From a checkpoint of a small CTC image transcriber.
Model: 2.8M parameters, 32-pixel images, arch vit, norm layernorm, activation star_relu, moe top_k, num experts 8, patch size [4, 4], layers 14, width 128.
Training: muon at rate 0.004, 6000 steps.
Data: trained on numbers of one to four digits printed on busy colour backdrops, 73750 training examples.
Rows from block 5 of a small CTC image transcriber, named by matrix and row number. Rows with one number within an expert belong to one neuron, the router's apart. Each number is 128 + 32 x the weight over its row's rms, rounded and kept within 0 to 255. All counts start at 0.
After each expert's rows are labels from the 100 images, of 14976, where the router gives the expert most weight on average: "top examples" is what is common among them. Only what is clearly more common there than usual is listed. The data: numbers of one to four digits printed on busy colour backdrops. In brackets: how many of the 100.
# router: router (model.blocks.5.mlp.router.weight, 8x128, trained with AdamW), inputs 0-127
# up: expert up (model.blocks.5.mlp.up, 8x64x128), inputs 0-127
# down: expert down (model.blocks.5.mlp.down, 8x128x64, transposed), outputs 0-127

# expert 1
router.1 [ 78 133  59 122 188 148 115 132 141 107 130 120  97  90 125 107 122 119  75  93 146 124 111 186  97  86 143  44  95 114 139 117 102 119 140 113  92 143 103 121 154  73 103 153 128 108 205 159 141 147  98 143 125 154 134  85 158  73 160 149  89 144 144  79 147 124 107 114 118 141 159  51 114 125  78 150 205  69  97 144  91 119 100 131 132 158 178 205 122 139 126 120 139 132 157  63  59 107 151 137 132 153 121 123 116 125 121 138 135 158  65 195  99 180 171 143 147 114 106 156  93 148 128 119 103 103 148 103]
up.16 [175 126 100 125 148 106 112 161 110 146 104 128 137 124  97 127 101 120 108 113 101 119  82 109 113 111  68 161 164 191 151 143 157 159 132  89 107 116 178 136 144 163 117 178 188 106 103 148 158 145  80 130 103 183 191  82 148 119 168 108 125  70 130 203 184 209 145 100  93  79 163 141 135 123 140 138 110 136 114 167 130  91 149 125 156 146 129 161 102 177 163 173 102 126 129 112 178 109  88  82 145 128 119  84  87 107  67 140 124  73 169 152 152  39 122 120 149 103  76 100  70 130 109 108 132 115 145 135]
down.16 [148 148  40 115 154 137 112 145 101 122 128 112 105 108 183  99  77 138 132 134 112 168 126 134 109 159 140 156 120  96  97 110 131 133  87 137 125 107  66  97 126 107 162 138  89 102 125  98 125 175 110 152 124  79 109 117 141 153 157 152 137 120 145 121 118 154 108 147 125  20 148 133 128  86  71 141 182  96 166  52 179 179 152 124 117 164  54 139 149 154 145  91 194  83 223 166 165 117 130 100 161 147 156 140 142 149 133 122 135 141 173 159  83 175 122 145 113 101  94 175 117 123 145 154 101 106 110 181]
up.17 [ 98 112 103 169 138 149 154  98 128  99 128 109 114 113 101 102  89  99 144 148 122 113 131 114 147  74 106 106 154 131  89  87 107 158 100 154 171 118 180 123 115 163 137 137 170 100 124 172  97  87 160 101 185 124 189 135 117 115 124 184 100  25 221  68 180 125 122 169 118 105 132 108 117  86 113  75 113 134 151 140 109 202  91  70 164 143  85 147 186 114 134 135 100 105  87 178 123 188  79 146 166 124 143 151 139 166 136 127 152  97  95 147 141 190  98 126 144 122 173 145 122 122 112 126 137 121 147  75]
down.17 [137 162  47 102 123  97 140 152 106 101 130 173 126 126 207 131 120 151  82  95 125 187 103 143 127 140 101  99 183 152 162 119 105 105 117  95 120 196  93  98 106 153 135  96 135 142 158  87 119 135 161 109 157 150 163 127 114  93 175  97 102 168 129 181 100 104 132 227 111 180 130 150 181 139 116 173 128 142 115 118 123 166 136 112 119 137 133 155  89  64 135 112 125 113 175 111 146  88 160 124  48 116  85 149  94 137 160 100 126 159 103  52 109  63 117 127 180 127  94  93 167 160 154 106  93 119 128 119]
top examples: length: four (62)

# expert 3
router.3 [156  90 106 118 106  57 116 133 149 129 178 101  81 142  93 100 101 143 154 169 188  70 145  91 184 137 131 181 104 159 132 105 130 119 110 108  77 135  36  80 115 127 183 139 173 163 131 146 140 125 120 126 131 131  93 173 148 155  89  60 163 104 152 148 103 181 124  75 184 206 142 108 110 149 128 155 139 191  90 106 131  87 124 127 128 138 141 120  88  90 191 134 126  86 117 164 156 144 119 144 128 119 147 110  99  94 107 126 156 173 197 102 132 175 141 137 140 170  86  94 123 126 118 108 107 151  99  95]
up.16 [117 132 102  80 139  80 102 134 113 175 167 127 159 173 133 196 149 139 142 106 149 118 135  80 179 130 208 104 123 107 124 191 138 170 152 147 181 137 167  91 124 155 144 109  77 144 135 171 110 127 121 138 104 145 119 107 138 136 123 147 182  73 149 102 170 159 155 111  68  72 102 110 107 105 110  69 129 121  99  86 148 184 153 156  92 119 111 140 148 153 111 109 127 111 157 100 123 136 115 146 178 161 144 226 132  70  51 136  69 116 118  68 142  65 140 111 122 112  93 132 105 141 117 108 152 104 117 173]
down.16 [109 175 166 116 108 121 139 147 130 169 137 180 112 155 137 130 131 148  36 144 114 193 135 107 175  98 116 146 152 166 149 106 136 161 149  84 105 111 101  97 134 108  96 114  87 149 133 108 131 150 118  95 108  72 133 129 147 141 145 112  95 172 170 113  98 148 119 128 228 154 135 147 135 190  95 162 109 197 117 206  63  99  87 161  98 138 155 132 114 124 150  92  95  95 178 155  86 127 160 127 167 129 135 118 133 144 119 173  99 133 139  71  60 212 172  96 123 102  76 151 119 131 113  95 136 135 118 137]
up.17 [117 195 177  86 106 130 157  62 161 167 161 134 180  68 157 181 146  91 115 104 151 110 191 134 123 185  61 115 136 126 132 173 120 100 110  66 116 115 130 176 141 127 141 117 149 107 177 103 133  76 115 136 136 175  91 101  90 117 141  84  75  94 189 151 130 151 150 133 120  85 140 148 123 102 152 161  75 135 145  98 139 162 158 115  79 102  71 124 120 146 141 101 152 118 177 123 121 119 125  63 139 135  81 163 135 184 133  76 131 155 153 144 185  98 154 136 125 172 147 138 162 127  59 125  84 108 114 114]
down.17 [ 78 162  98  85 112  94 124 118 115 139 123 122 112 141 180  99  85 161  97 132 114 144 121 137 144  79 150 193 126 157 117   0 106 148  94 140 114 138 133 123  90 111 181 132 101 114 166  72 129 153 121  95 136  87 130 131 163 165 123 154  84 199  99 177 138 130  69  62 104 117  93 207 111 156 140 149 108 114 127 159 139 107 132 148 103 169  56 136 167 142 116 155 183 165 136 133 124 106 149 115 136 147 105 138  62 114 164 145 118 121 149 211 103 159 106 139 162 137 108 137 126 131 145 176 158 162 154 125]
top examples: on a plate (71)

# expert 2
router.2 [161 116 132 155 183 159  88 149  81 149  79  59 141 127 169 134  94 172 108 143 114 127 143 134 162 106 161 167 121 134 157  87 157 101 117 119 103  53 107 108 118 174 110 152  87 113 133 112  83  76  96 141  79 110 128  90 106 112 181 119 113  28 101 123 146 105 107 148 120 149 110  94 189 125 119 107 192 179 134 121 129  94 149 153 181 111 100 132  96  87  75 121 164 153   1 147 123 151 113 137 170 132 109 146  86 129 152 158 131 175 111 110 141 154 106 139 160  96 138 155 139 114 111 111 139 158 104 151]
up.7 [165 177  95 129  77 153 111 137 165 140 163  95 161  70 124 131  86 128 172 105 150 132  68  96 188 129  86  99 140  99 112 134 144 164 149 128 123 182 165 105  86 102 172 127 121 121  98 138 145 149  74 142 104 117 154 194 124 144 122 152 124 158 139 203 131  87  72 115 145  98 102 110 156  99 148 185 128 159 167 173  69 143 130  93 113  78  99 158 125 187 125 170  87  97  46 102  96 142 113 125 126 107 105 182 130 111  97 117 168 159  78 137  98 167 129  82 180 183 155  93 108 121 146 133 155 154 114 120]
down.7 [124 146  57  90 124 146 125 130 109 119 150 107 112 121 134  96 160 118 134 138 102 118 168 134 161 131 151  84  77 127 117  95  72 155  95 172  55 125 139  85 120 195 117 122 153 185 201 169  58 107 103 120 115 155 115 113 133 127 105 136 132 123 156  66  58 149 183 101  94 112 119 187 128 131 126  98 129  90 133 135 109 108 137 148 134  87 118 126 121 114 148  91 173 156 150 176 150 113  93 179 100 104 107 149 180 153  49 132 111 103 143 145 148  95 125  86 174 125 162 239 174 165 128 136 135 117 133 118]
up.8 [167 109 148 100 165  87  82 155  95  83 160 172  93 132 142 132 101 130 110 150 124 165  87 116 127 106 113 150 174 112 159 189 137 153 109 135 125  98 114 139 142 155 126  94 103  90 164 162 157 143 127 113 151 108 174  86 113 111 135 141  90 120 130 148 112 105 140 118 145 152 118 167 152 163 120 106 114 139 124 129  67  77 142 164  38 205  80 184 145 164 136 110 124 115 101 178 115  91 141 110 162 143  95 152 188 191  85  84 158 133 146 107  50 156 113 144  63 160 196 134 109  96 131  79 138 150 149  59]
down.8 [117 123 101  95 129 101 129 156  96 156 150  99 118 140 140 127 128 107  96 163 146 137 125 130 112 103  73  84  86 173 119 147 142 117 102 117 107 156 126  91 203 106 112 125 107 105  97 129 166 167 145 156 186 130 142 122 109 147 209 202  78 104 151  53  93 119 103 229 124 177 119 174 123  83 160 170 146  96 151  75 136 140 130 102 154 195 137 103 118  87 141  95 127 158 157 124 100 133 104 134 112 109 142  97 223 159  93 147 171 142 195 144 126  97 184 155 132 129 100 152 145 132 107 124 143 109 138 175]
top examples: length: one (99); last digit: 1 (32); first digit: 1 (32)

# expert 7
router.7 [ 91 124 127  85 113 176 146 102 143 119 117  85 170 152 128  97 128 152 111 112 116 132 161  53 122 172  70 125 144 138 187 114 159 131 104 116 170  89 152 162  47 143 145 111  84 117 142 132  95  51 158 141 176 157 115 167 108 211 119 122 177 101 131  90  87 115 164 149 124 111  80  56  89 162  96 146 106 129 148 141 133 180  88 184  81 146 110 100 130 151 154  92 100 148 116 130 178 162 138 103 141 126 128 124 129  73 135  93  88 125 109 134 194 178 109 133 142 181 135 150 145 100  85 139 144 145 164  82]
up.16 [138  80 116 110  69 172 135 107 187 126 128 118 121  82 117  91 186 162 136 114 199 134 173  75  94 148 106 132 113 135 139  80 168 134 141 105 108  87 111 115 104  90 123 116 197  91 142 171 117 136 202 123 154 147 119 169 112 133 127  92 136  90 153 138  96 151 154 117 185 160 223 107  69 176 181 167  99 123 117 152 126 101  99  95 145  58 121 115  66 124 175 164 113 118 179 116 126 157 121 104 104 152 109 104 121 135 163 140 109 171 113 107 135 119 163 133  86 186  71 135 131 143 129 108 129 106  74 138]
down.16 [209 111 161 100 124  78 117 139 143 179 117 184 179 132  97 125 142 119 165 132 119 118 120 134 123 123 121 126 118 161  77 158 147 128 151 112 104 113 158 124  95 122  94  95 109 124 106 137 146 146 116 103 128 146 174  96 146 162 136 131  29  98 142 132 175 108  95  89  88 241 141 163 189 172 145 131 139 135  90  60 189 119 131 159 188  72 148 169 173 118 106 115 113 149 110  81 105 136 148 130 161 139 122 149 189 120 163  94 129 121 114  82  84 144 124  67 102 113 159  88 139 125 143 115 169 100  86 155]
up.17 [ 71 226  97 240 113 157 156 199 106 125 110 170 162 104 150 121 122 155 112 124 103 102 115  37 113 135 112 160 134 108 133 140 101 122 123 109 116 160 141 132 156 136 133 158 172 153  91  93 101 122 148 122 100 181 138 116  85 104 126 159  95 150 127  91 131 168 154 120  84 149 127  95 141 107 132  93 137 120 128 105 118 137 126 203 105 143  97  88 114 108 112 146  86 150 180 159 145 140 115 101 145 122 206 122 109 104 132 115 214 125 103 103 101 135 131 128 103  82 148 166 104 171 119  75 120  89 179  80]
down.17 [ 60 159 120 114  90 145 114 115 189 129 130  99 131 116 141 126  86  92 164 139 132  58 122 134 102 142 147  91 128 129  90 156 138 111 160 139 140 130 118  99 214 111 100 135 111  81  67 202 134 170 103 141 154 113 104 146 185  99 161 117 147 145 137 102  65  99 126 117 132 122 167 114 125 212 159 139 155 189 129 143 174 103 149 150 166 186 161 111 193 127 117 160 149 126  78  46 157 122  88 154 133 120 156 124  88 113 106 109  94  87 126  70 128 171 150 120  86 119 154 158 127 170 109 155  96  81 115 148]
top examples: grey ink (41)

# expert 5
router.5 [157 160 137 151 133  75 110 135  87 129 143 162 111  88  77 128 136 181 150 137 127 142 169 149 138 139 174 137 127  95  82 134 120 157 191 149 129  92 180  71 160 146  78  80 138 123  82 137 132 175  98 147 156 118  88 175 116 159  81 171 118 175  99 139  96  98  63 165 146 104  98 153 153 179 136  89 109 111 141 195 108 114 195 176 102  74 118 136 125 130 121 110 115 164 130 120 135 190 170 158 123  98 131 155 102 137 118 124 146 128 110 134  75  86  77  99 109 213  83 124  85 126 139 119  80 127  74 160]
up.7 [155  80  73  90  79 106 131 111 109  93  94 108 134  94 115 136 125 131 185  85 151 125 100  79 163 123 104 136 142 109 146 105 129 132 103 118 174 103  69 173  81 101 155 211 163  75 139 146 130 146 143  67 162 172 150 132 120 177 136  94 100 117 123  81 156 112 138 166 150 108 167 147  62 164 165 114 168  87 193  97 105 120 109  88 155 122 187  91 121 181 134 133 104 116 148  97 162 125 102 149 166 120 175 123 132  98 130  99 141 137 117 187  69  86 126 120 117 111 135 126 175  97 155 191  94 170 151 174]
down.7 [ 85 126  99 110 137 162 119 185 130 132 110 153 155 113 147 160 127 149  80 125  91 134  89 100 160  75 110 148 137 138  99 126  95  86  88 147 183 111 125 134 148 120 120 121 115 216 140 126 154  67 143 118  95 134 139 109  77 169 111 128 126 109 191 122 121  31 146 142 101 151 154 148 139 111 123 128 173 181 130 104 112 193 151 150 111 143 133  76  96 160 145 105  75 118 184 186 179 118  98 123 109 190 175 162 147  89  99 129 121  94 136 123 157 109  86 119 111 124 174 171 103 122 126  91  67 204 173 153]
up.8 [150 142 128 106 112 120 178 111  90 164 146 124 112 191 118 120 145 179 113 128 143 158 104 130 119 116 148 140 137 138 126 166 156  56 156 163 128 122  62  96  72  98 155 205 131 115 146 139 128 161 184 110 136 117  71 132 123 141 195 128 178 199  85 128 132  86 121  97 115 142 165 153 108 100 130 117 168 190 134 213  89  92 129 110  76 117  75  86 129  77 164 111 150 119 198 116  86 109 191 133 131 163  99  99 135 110 119 131 118 162  66 123 167 125 107 136 159 102  92 125 139 147  93  78  98 113 100 150]
down.8 [113 116  87  64 153 148 143  88 151 162 115 169 110 165 165 126 146 101 130 140 129 124 117 139 124 103 137 126  52  64 136 128 106 150 145 198 126  97 118 160  67 107 128 134 154  88 105 108 104  93 135 131 132  79 147 144 132  50 202 132 156 142 100 132  82 123 197  90 177 155 132  98 106 153  84 163 112 148 119 183 124 136 146 161 110 136 147 163 169  96  89  55 105  80 183 181 130  88 129 118 158 108  98 120 183 133  99 181  89 140  91 170  93 136 124 113 134  88 177  94 149 160 118 184 126 126 143 110]
top examples: on a plate (81); the digit 0 (60); length: two (51); first digit: 0 (41)

# expert 6
router.6 [112 181 152 136 164  87  96 147 122 120 134  99 150 107  93 193 108 111 160 137 115 174  97 120 186 154  91 144 160 146  98 159  75 148  85 154 137 149 177 197 117 147 212 119  99 131 112 117 103 143 111 134 104  86 149 115  97 113 144  94 190 112 141 139 121 145 166 128  78 166 124 131 191  67 101 121 189  86 122 164 109 181 113  77 116 180 159 133  85 164 136 125 194 134 135 131 165 139  76  95 127 107 156  95 146 131  72  97 150 135  99  79 123  73 112 144 128  84 151  99 161 140 118 122 177  91  88 144]
up.7 [ 66 105 109 130 131 140  99 124 133 143 160 130 146 101 148 162  59 125  97 126 180  94 124 101 180 116  95 101 172 167 136 109 140 130 150  79 133 171  93 122  81 174 154 154 116 117  95  97 116  96 114 104 154 136 185 154 100 103 142  71 123 137 180  95 102 109 133 107  49 165 208 170  55 128 124 146 123 124 182 165 123 162  97 108 124  95 151 114  84 149 178 155 155 131 168 125 130 155 209 133 140 106 141 111 125 114  93  80  82 134 131 202  79 103 157 147 118 115 162 148 119 124 188 125 141 142  72 108]
down.7 [ 87 150 126 109 137 107 117 119  98 107 152 215 160  96  88 123 120 116 158 139  94 133 131 126 140  51 136 112 174 113 151 132 117  99 153 129 179 143  82 149 182 143 123 135 165 114 105 163 128  96 147 124 148 128 124 110 199  74 130 112 135 159  68 141 141 170 148  49 164 136  94  58  84 141  67 113 138 147 149 151 128 109 133 163  86 129 114 156 169 128 100 146  93 153 134 127  27 138  69 137  50 106 102 105 151  85 130 133 166 132 151 147 175 176 128  82 110 162 128 132 122 165  77  97 107  88 140 145]
up.8 [ 64 119 166 203  75  70 121 132 137 103  84  91 182 134  97 104  77 137 126 137 148 145 170 126 167 143  43 150 179 153 102 165 138 146 135 134 131 129 115 187 130 188 127 169  98  74  54 150 115 146  84 151 116 141  94 131 131 139  76 132 128  63 125 103 100 129 118 175 127 155  72 157 168 121 141 128 119 103 142  97 143 146 102 122 163 155 146 160 166 151 125 155 156 103 125 108 143 204 173 101 103 133 122 141 145 134 109 104 144 128 134 126 174  97 119 143  68  98 125  90  95 132 130  61 149 195 120 172]
down.8 [153 175 206 166 115 116 120 109 135 162 137 135 126 149  63 163 112 134 121 118 109 135 123 118 142  99 118 133 166 143  60 101 111 165 197 131 133  96 126 138  82 150 109 138 121  98  52 211 117 153 153 166 107 120 101 165  77 116  86 124 106 132 130 110 139 197 107  57 163 134  99 126  78 108 136 154  74 128 144 119 150 102 122 129 141 151  82 121 162  34 101  82 115 121 119 161  65 154 200 128  95 135 125 126 111 117 125 104 135 145 168 170 148 174 160 142 128 134 106 142 111 125 186 124  61 121 117  79]
top examples: on a plate (83); white ink (29)

# expert 4
router.4 [ 39 170 178 137 141 185 107  61 135 169 146  97 137 146  98 190  71 116  94 149 119 118 100 103  97 133 121 136 101 129 119 149  69 100 159 109  93 117 141 177 189 131 145 129 141 128 114 118 152 124 144  71 154 210 147 107  65  92 117 176 157  96 143 153 107 158 105 149  90 157 159 116  85 144 166 100 150 128  96 118 119 154 111 125 211 105 108 129 170  73  65  88 127 121  97 145  98 139 105 167  89 172  90 103 103 134 145 137 112 124 161  58 138 159 119 166  83 115 124 128 122 143 137 109 165  98 156 115]
up.16 [ 99  95 120  87 102  84 103 146 115  69 112  52 144 195 111 153 113 141 104 104 155 139  86 100 117  63 113 159 120 151 146 139 150 159 116 149 100 144 161 148 107 145  73 114  97 206 170 136 101 119 128 139 173 116 107 147 116 140  99 117 149 112 143 196 180 100  77  86 106 133 106  66 182 115  83 105 105 138 103  45  43 152 135 182 114 139 166 162  83  95 128 144 170 130 137 134 135 155 152 195 173  86 118 145 148 144 145 148 155 127 149 133  97 112 169 173 160 134 130 143 120 114 138 153 133 185 115 117]
down.16 [116 129 138 153 114 138 138 139  63 150 118 158 110 149 165 120  95 123 155 143 104  83 114 168 114 172 132 105 157 143  44 144 117 154 115 113 122 107 106 115 151 164 152 140 146 127 102 199 100  57 124  63 132  62 130 110  89  79  91 110 120 183  90 196 127  97  83 104  89 215 143 145  95 200 111 161 149 162 130 123 136 134  99 123 182  70 112 133 145 167  91  60 152 167 108  67 127  95 211 141 154 120 120 117 156 109  97 134 135 139 151 109 133 182 136 134 158 142 162 125 115 124 134 115  99 105 121 105]
up.17 [156 121  82  69  90 125 170 129  82 126 143  97 146 142  74  81 166 142 175 128 131  84 160 144 113  97 129 100 169 151 171 146 150 122 119 138 106 147  46 107  88 105  98 113 129 147 148 156 115 120 187 103 178 131 127 127 119 142  58 108  40  80 184 133 134 153 148 113  88 146 161 127  82 113 106 109  92 145 153 167 109 111 141 156 140 169 117 101 147 109 135 166 176 122 176 108 154  91 134 145 171 214 114 126 150  80 125 122 116 116  95 120 197  90 165 166 162 136  81 148 122 103 121 111 102 197 133 168]
down.17 [136  96 151 189 135  93 134  96 117  98 164 119 137 113 101 118 120 125 140 144 138  58 145 142 132 145  87 154  93 134 106  89 160 153 164 125 125  60 180 159 185  94 114 128 103 123 176 149 159 183 142  92 135  48 107 126 129 177 141  97 124 148 144  46 163  99 136 125  84  98 126 126 147 165 120  60  96 138 170 141 111 107 147 102 124 133  92 161 117 172 160  80  83  93  93 133 103 148 163 104 143 119 109 147 227 171 167 124  78 150 136  82 117 194  65 100  86 113 136 118 138 160 146 141 113 118 134 166]
top examples: length: four (86); the digit 2 (53)

# expert 0
router.0 [199 131 115 112  92 163  89 180 125 108 132 123 114 129  68 101 173  97 107 106 189 142 167 116  93 131  96 102  66 133 134  97 130  83 144 147 122 123 138 157 113 131 137 169 169 143 158 113 120  56 133 160 124 137 159 132 158 129 151  69 108  99 122 145 167 169 171 110  78 180 152 176 160  97 154 150 119 152 146  71 183 135 119 156 152 144 127 146 140 104  77 139  96 136 114 114 106 197 144  90 156 162 133  70 176 111  88  98 135 149 148 174 157  87  87 141 131  72 224  89  96 172 137 145 162 138 115 136]
up.16 [104 182 147 163  89 165 128 120 134 161 116 165 190 132 136 114 109 169  68  87 125 140 125 137  90 137  40  96 133  64 135 101 147  79 139 175 155 130  73 127  82 159 129 183 177 102 149 122 127  79 123 160  95 157 111 143  66 146 136 158 106 160 156  69 100 147 178 115 156 151 207 176 144 140 123 170 100 153 102 147 105 116 126  99 101 141 115 133 120  93 103 206 178 128 152 112 108 147 178 124  97 157 178 118  78 119  85 112  82 140 175 144 132 150 165 148 134  99 106 115 111 114  74 103 115 115 121 101]
down.16 [108 116 107 119 129  80 124 154 139  95 156 155 145 182 133 123 133 101 119 144 140 174  78 114  95 140 123 118 159 125 111 121  91 129 188 102 133 118 109 144 123 110 114 110 107 153 159 108 136 193 160  98 133 146 119 133 151 101 109  94 119 159  64 128  83 125 123  59 125 165 143 149  81  98 141 113  91 235 136 155 129 104 119 114 115  82 195 143 128 148 130  81  89 166  58 134 184 138 219 132 182 152 121 165 100  86 171 120  85 105 122 163 182  72 173  96 157 153 169 115  91 138 158 114  88 157 101 157]
up.17 [ 90 134 162 125 126  97 170 123 152 129 141 139 156  73 171  74 156 141  96 108 170 126 120 140  93 117 148 127 113 168 155 181 123  88 150 125 166 132 144 111  86 144 153 101 161 167  92 156 108  72 167 111 142  98 129 211 106 160 107 119 208 107 141 112 140 168 146 139 139 140 125 177  87 112  85 142 109 188  62 128  92 191 140 131  91 121  86 152 146 148  72 157  58 114  91 136  67  85 127  69  94  95 190 171 124 172 113 122 149 164 120 128 103 108 146 148 103 114 118  95 153 102  95 111 147  71 153 153]
down.17 [ 96 106 121 118 150 108 129 127 137 125 166 161 101 149  63  94 120 139  96 100 127 167 115 141 168 130 133 115 108 152 145 179 104 140  74 100 131  17 119 126 132 117 108 157 174  74 136  90 184 192  96  87  63 169 122 110 114 206 125  72 135 187 119 104 116 151 152  99 103 115 165 202 142  96 111 148 151  92 107  68 161 166  94 174  84 143 135 170 118 149 134 154 115 124 140 133 142 130  83 146 152 144 117 111  41  83 132 139  92 118 148 116 113  96 135 139 108 146 142 178 133 165 114  99 177 108 147 103]
top examples: on a plate (92); length: four (53)